config = dict(
    encoder_arch='convformer',
    crop_scale_min=0.8,
    encoder_norm='rmsnorm',
    encoder_activation='silu',
    fusion_encoder_norm='layernorm',
    fusion_encoder_norm_position='pre',
    fusion_encoder_layer_scale_init=0.1,
    fusion_encoder_parallel_block=False,
    init='trunc_normal_002',
    adamw_lr_other_params=0.0025,
    ema_decay=0.99,
    final_lr_fraction=0.01,
    warmup_steps=200,
    adamw_weight_decay_other_params=0,
)
Rows from block 7 of the image encoder of a small model that answers yes/no questions on an image's attributes, named by matrix and row number. Rows with one number belong to one neuron. Each number is 128 + 24 x the weight over its row's rms, rounded and kept within 0 to 255. All counts start at 0. Numbers have three digits each. After the name is the row's rms in percent of the matrix's.
Before each neuron's rows are labels from the 100 images, of 14848, where the neuron reaches its highest value: "responds to" is what is common among them. Only what is clearly more common there than usual is listed. The data: drawn branching plants. In brackets: how many of the 100.
# fc1: MLP up (encoder.blocks.7.mlp.fc1.weight, 640x160), inputs 80-159
# fc2: MLP down (encoder.blocks.7.mlp.fc2.weight, 160x640, transposed), outputs 80-159

responds to: night (96); two-way forks (87); pink blossoms (38)
fc1.147 053:130148121111115073139132139073128130109125112178096102120141151187148140116128106116136120117119137125104109125073152108111175105090112124156097134139128161129101194127132129142116154119122101160164102099167122138111138101148102129106121092
fc2.147 061:110105100131155189108107122145140120150136123069115144118110114079102134119111117145117153112138128148170126126160121106143086148153137120123165150095125104105155073104092135124117111127131136113113179138108129103182105155125175119148140153

responds to: two-way forks (78)
fc1.121 090:074091126167131147126152139158098134152129132141139131109110121106136128139154159117110152116102142140137112144138138105148116174138124090133092085106138131112113145116098144126134128116177157113156122129108117110119122140136148134139161122
fc2.121 094:149139113085122140138150088137161122119158121094128133110145141150124129094119130149110110101163115107150132105140159130101144068139102156152143129157104106116114118144152096140165155108079118170096102145114131147147130144104120096144110152

responds to: two-way forks (79)
fc1.59 054:147102099104113112126132114109100074121172151131137113121068124110128127102143108108137144094167129126133120131110151092152129101105163129161091147103144139116111193130101139104136082146117172077132150139115130093116130130111109127107165075
fc2.59 059:083101155146104142131094139127179168152046118099134141124162146140118128176083129116121127115133150122132147127154129119107139137155088104093182125115120107149144057117152107156122165114128126152132087132130101170144154132165169105107072148

responds to: bare (65)
fc1.139 138:104129126127092123118190121127155144119128118134114150147151145124114112152160106111095120121116174107135110124085126078134086138124143130135162104134138143090130130146123145106129140103129123119149134089138139128134178146120113118127144099
fc2.139 165:137092108132141107136092113130130111095133145116113110121145103144086164115154124143136111110111089121142108119164126145081167142154137098092108121135125117161133097134110089180125135134148126130105123182126116117159086090141125156130109145

responds to: wide (53)
fc1.142 144:139096152126147122168120096089123108101125159146144111192090162136165152093099113150074137137123111083130137111159122113133138180144143155161083142152096107122114129133105116167144118134072142116146114125148118088148091159163122144135120095
fc2.142 145:136123046144118126129109164086132106157120117132110132095144094105114122156140166143138109128153121172112107099131102111121089128117108105098120138139183114107140153129113146148101120148139074124119064126134115125131198114118145130108078127

responds to: green leaves (77); wide (43)
fc1.194 074:118085122107166109136136115148096108094170133088134138079170157157112127132088144139147105123169126116111094135116120160171126143188114143120129077164069083123166132149142111153113093155103192130113167139121062116141128125140115150151138148
fc2.194 084:109109146137126131138129136095110148168097153169162114201089099136097145134133154113099135116073155137130148125098124128103139124139140142127134107106180136126088131124158113125155123105149094115150105110147163113127137151162117110103127139

responds to: pink blossoms (61); leaning left (56)
fc1.476 062:085139144131091150101145108140163137070166117134145121088139088127105139155102177151124112112113094147134137155131155131136128118116130111146067140143095158124122121127134097161131129115133111126164124108139141145132080127096148120122155099
fc2.476 065:155125141108148102150108127129082104183133099119097159169103117112166123119121102099152123158140167111110098102116077121128104161122152144130168109134188140120137115105140155124106138173137148095094123142109158109104158100124082152116125128

responds to: night (85); drooping (36)
fc1.64 052:106148138128105104100096119136114117096116143104110123109122097136105108060099154094139169111121145138107090123098115186116138153140107126149155139134130163093146123053132121097157160131120138109116132122137121102143138143099160184137114083
fc2.64 056:135090109124162126144168157086165140135118122138179126117165155152153167162126121155157122149180104144168173145129145110142109127116137142141145100124125085186112126197135149152134117124111120158137119124142165144117122083152116094103154141

responds to: night (49); autumn leaves (43)
fc1.62 122:097154136127131140143124171149133135153120110129145102143144111115148157122178139126059151144161098146110130087121148146131124146137127130154171130144117148090127093156153114105121134118125126134151166132131127181111114105131174082100126197
fc2.62 115:160115132136146149140159130109153124149155096119108183093153103174143131081076160134140143136136140122146102122135139131114104133095144146134134123113122108186111115072104130104135125124102115133091127143101111146146113139132095190119114059

responds to: pink blossoms (41)
fc1.494 059:127112126121146082099140115149152107124129139154160146107097072155106087097074155108134140118169147129171133104130113145138155127129107147164183146058115136144099136127094132139124156133115158105120145136115122171122125112133156169136140145
fc2.494 067:095146117129106174124133126083099160112105085141071111133174153132148158147187137104105124148119156144126105150118146126107099150104153113135102095196152112132150088132148122115147102153142136169158121127145149093128119139121146095111132105

responds to: spreading (36)
fc1.536 082:098122068138104122169142148108136138149127169135158090176122114103135106152128129112143109141145130137119110120078136155137133087140127102120137133125197109127112139063126124139129149119141149132126085146117136126109159148104134120132125088
fc2.536 082:146150213117162116116135101135114091105090110108114148109156140179143143116096134135114122135138125100111167113175136143102128160109135132159129120116052140128139127189106121115120136120107146125173160098108154117113082144114115164153135138

responds to: wide (40)
fc1.625 046:123132127125122127155191157123110134144125135110140119157100183101133123142154132124120135152122106122088186122119157072124150135113125158135104118122090131179136138173147166107146089119157149123151149113110122121137125113129093091093152097
fc2.625 053:123097135130146127119097103145139133124127125137153133121139065128130149110067105130130099101127140121135099122137135146144111122146138076128147140142155156115125101069110097130124144102114106101121126141130139127100139145142134152163127156

responds to: night (46)
fc1.156 121:094125117130124112081136128119145154123103107116131163121111120161134120110125152091145158090144133184095079070173080113155150130147107143114117142144145108086100075119101121148121110122091166133120116128143125148113142124091173108136141124
fc2.156 110:116178093142146100111128165068102140132135142116133140159157135133117096128146102142107142163142155118163134122115154149081129106101156070151134113113106119180155131135129101147169110115106185112140119149096135158149116101151140176100131132

responds to: green leaves (43)
fc1.329 077:113130123110092119135154147131146144149165129150138133145144122129126117127120136136088119122097134137137132097131154144140131152126116148150077121174168100174153101121126126119120132093155136096123115151128139103124174143176127163096151078
fc2.329 078:176122136154116141095094100101115084120071133083141126115102138110117156150141117109140131181158125092151114149119130104089101141161126129089131121113134143159117149109122142141127092157124132151129155106101131126161084100098124137152112164

responds to: green leaves (39)
fc1.408 061:103056139152127130169132142133105146176124141120114152144153116127150165118135118126144096136122113124139108128120138136102105128149163124120139099111124071122097135147145094111105148159112132119135118152153125070126151072134164114181094163
fc2.408 064:153201134106096128103113129124149096102146105150145114117118151117096131144134125144112127124138128129134170123125104130168141086093089132125137160154111159126160145129144159152157105112130109125143138125141115163118081181122120134113177105

responds to: night (68); white flowers (63)
fc1.319 091:144119102077152135125114113124181120102125122119148118134132089143176132104180127104128171110139121153116099114170118101121131122131127146155104106098110126077132136087097086126119092112092123163135122149168118143083118161111188146133133157
fc2.319 099:079109145143085086069125153146099174164096100152159148102159114113122102158101157110142131132126118126144153105113111123092142140110142131122142148153153131159128099141127119138081159149060141143118101129113121137163136095156136122082116129

responds to: wide (89)
fc1.492 211:096132071141098143116098122142103075114100163147135135122131103161184122175133133141127125112143118115194110109137188154130147106105086141074100106124115139098115194095176111130107110109155141125133098137098143109150156149108110120116175117
fc2.492 206:111129156116129123159181127120100100205159146124116077134134105115122110104122102162113169120155148099101110157140100089122121131156111095157122187104124121136124113180124126152108142180124128120142126129150140138124131118112134122132103144

responds to: two-way forks (100); drooping (70)
fc1.572 216:158112124099111133105128111133117130104148126110137127139114112139145117163158198114132102115140148141119135135130123150121110138105111125110169124124110130114111105099136147122141117129081191145122117128170086095120185098131174094098129113
fc2.572 219:169131100121139099145133162126128166058129098092080137125136139134111159097107129115111132178132135102151105132137127109165130165098143132143103117103118113099110155119142123123145131071113114126110125124115121149118156133137151162089073128

responds to: white flowers (66); wide (38)
fc1.190 045:159085120102158135103102123133166136121100134101121128102122115113127084139083172108118154150100074114138135116153109092139106125120178138158134131111106161084108147125108180123157119133127138166132112116139150103136098112111100158182129091
fc2.190 050:111118135140125127104146129124077136133175125130142129147140120150133180138175067141130119092149160112113124130093161140136158121110111118088134117162114096140148084139148075140104140129119124090120148104121096171108175152155184098084125164

responds to: wide (51)
fc1.367 062:118095088145132109114098122120131155122114141127104112139104115154154142150102169137163132129140115114132124069160156145094133129127119136118100137114107162154132160106114088135103190147104140114117084126119158122126137133095133127149126119
fc2.367 067:136142143120120124088151136140104112131140116147124145130184161130135141138115095118083093152112165143103154169113114103157122144111160108155145143115126070091125124158136145136114110137108125119174138150130105109115113130178124120120140143

responds to: night (61)
fc1.613 053:072155147121100087146122078108130144106139143116115136171170111175151110144093138092111142145092129201173145146119101127125134114163121127153049108140092147142109122160124166106087116125155167155150161135122093130120121070176138125150158128
fc2.613 055:157141124131175155138132143131105118162126112118134114110082119101103148097159091157144105133154155072103105107126122143117088131108140160103161158142168108113151120096145135159164130116114095125100106110143184140116116177100118134098090134

responds to: white flowers (49)
fc1.113 051:107117096133138143076116099088130126171113153159114134137108130137089132140124127105123096130103130152130142114132094160120122125135142139146078140137094110143149073109105122115109110134103114140117117115129150131135099131119149118197146134
fc2.113 054:167149193129114091124131131143129150072147102089161096137136117147115117131163096140151161143116115098132139159134135133115144126095108107152152109121153178117133156155177117140148174125129114107125127127140134120132155097120090126090125154

responds to: wide (37)
fc1.525 097:086112157140145116108154096078109108146096151132152098169160124141113151146126139098138146111118109112130131120130134106126120120137111154116087134165135119099101151093165166160106089121136141152117102118176116097151116163115117165138109113
fc2.525 082:177155081110120139177109152134100127086141141097127090123119135131071095124163094140112121128151175089135131118122142141158154121109166082103131105080128147125163149142155093082132138146129130111136150124139126107143141120112142148154133123

responds to: bare (100); two-way forks (68)
fc1.40 080:130135106137164157106127068109167142158154128162106137108194103109181139110161162143139119164161134117121130122137118154172120123126114104152111119152136109150177132136154087117085154121125120121103114105097118124116121164150123108130136130
fc2.40 077:135106162090125107125094165143102091158138133122166109135087189144076084156129139107122115109109142116135173158115130108137108141118150120151143129130155144096112173149142151131166105174125149111143149125155126123112122116080086122173120086

responds to: two-way forks (88)
fc1.151 049:150110129126145064134109122089147115133084146158080152086168131179138182120122170144127140130117110081131102123122139160125145120135096137125123119132090082123144069143136115149101208160125150152144134129144098116133114130130112138132137146
fc2.151 050:099147115136117179131168140151119149156180104104181106162104146125107100136150093123123123149151136202127156150107162092139102114130167134110140130161185135145115195113133168139144094088118122136112142122153152158136145136135154097120157102

responds to: white flowers (99)
fc1.553 099:098108150144153109160074084077123112159143089143134138092152153118155137155134161095168136136186101142154143093136125125084137119128142152143138087123135128127090076134117111111131148106144143118129125130129130125130152144102105107147139113
fc2.553 095:138150136090110177141127144169147108113102129123151148146105119127139140121156101117097126114129189183141093126095127139154117130110069155116124161118140154162200157106113131128137133193139115156152137132105133139173100160111124116140122144

responds to: white flowers (85); two-way forks (69); wide (37)
fc1.449 071:139138133122143124162098128110153120153130158128155127111104155151149157148116119120153165145114118095154183128166103130164091154068092100155139137126137118132143124065105126076107106139122168085125126094121151108073143125116138074171129116
fc2.449 077:164091164122153122147148102148097135113139120105107121119127135133117109093131139130096092106130164174104073154090115107118127111165151133126128131123099168122091148188139135148157176122118096165137111154135114120152106142107161158116160147

responds to: wide (41); bare (38)
fc1.634 054:126130142137114157143118090127111137141117123122118146095150136151133114125119093122137152141097118126132167155113113110105118136123132099174148134098075103162145127131131116146119088071145176161132173126091189151122127158180115075136163107
fc2.634 055:135134124086157105101131123163110133097144100107133099144104111102120141109136132105137117097162146131100082122124145120135151108113128140081111145158152178093098121103100110096140174150117070062121096111183103115107117095084094167123095140

responds to: pink blossoms (80)
fc1.638 052:112146165097135146162127127118121120151151111125086146122093136162170135155143100126134115126143136136128091094134126124143111160100160142121161128109175129095137162178091121101155163123154139101153155130107145092087141180151126146136129095
fc2.638 056:109102093166158143112120119152162136136084140163148120120155122065100126118116149130124139118109132108126130151134138126129175125143114090153095153148125108144122088093147136156099099139110114145106106143156113166171092092126111110093133125

responds to: green leaves (36); wide (36)
fc1.330 055:120133130110095116169177137088148097138148120147111139130146134110152114102118089154120119076130136117122129102108099143119093109147139134181119168149101163136101142113155155086117115093106160134093096135088119145131124137156113135113102081
fc2.330 059:142128115140131125121089103136119149120100131115152129117084133166088115150115142087168145162128096143161133163135172122130104169120108108087127114119166089143149099141113117180155154148162141128138144153174160114130135139118132136113157151

responds to: wide (36)
fc1.434 097:140075145135143128144123134137106142162154173073091113143128096150094125146102147115122120125146120106122146107115156135098135136143149120126130116136159112102108134114191141137117173105207074127137131100140125124142127169115148120102181126
fc2.434 098:105152170108137155142177144122127101114147082127175153103136160135141171083177146137103142107120126137133185135134090126165127038104147158122142138137114159163123151133152098127141087135090147102145119132162108116116135126163114119148102117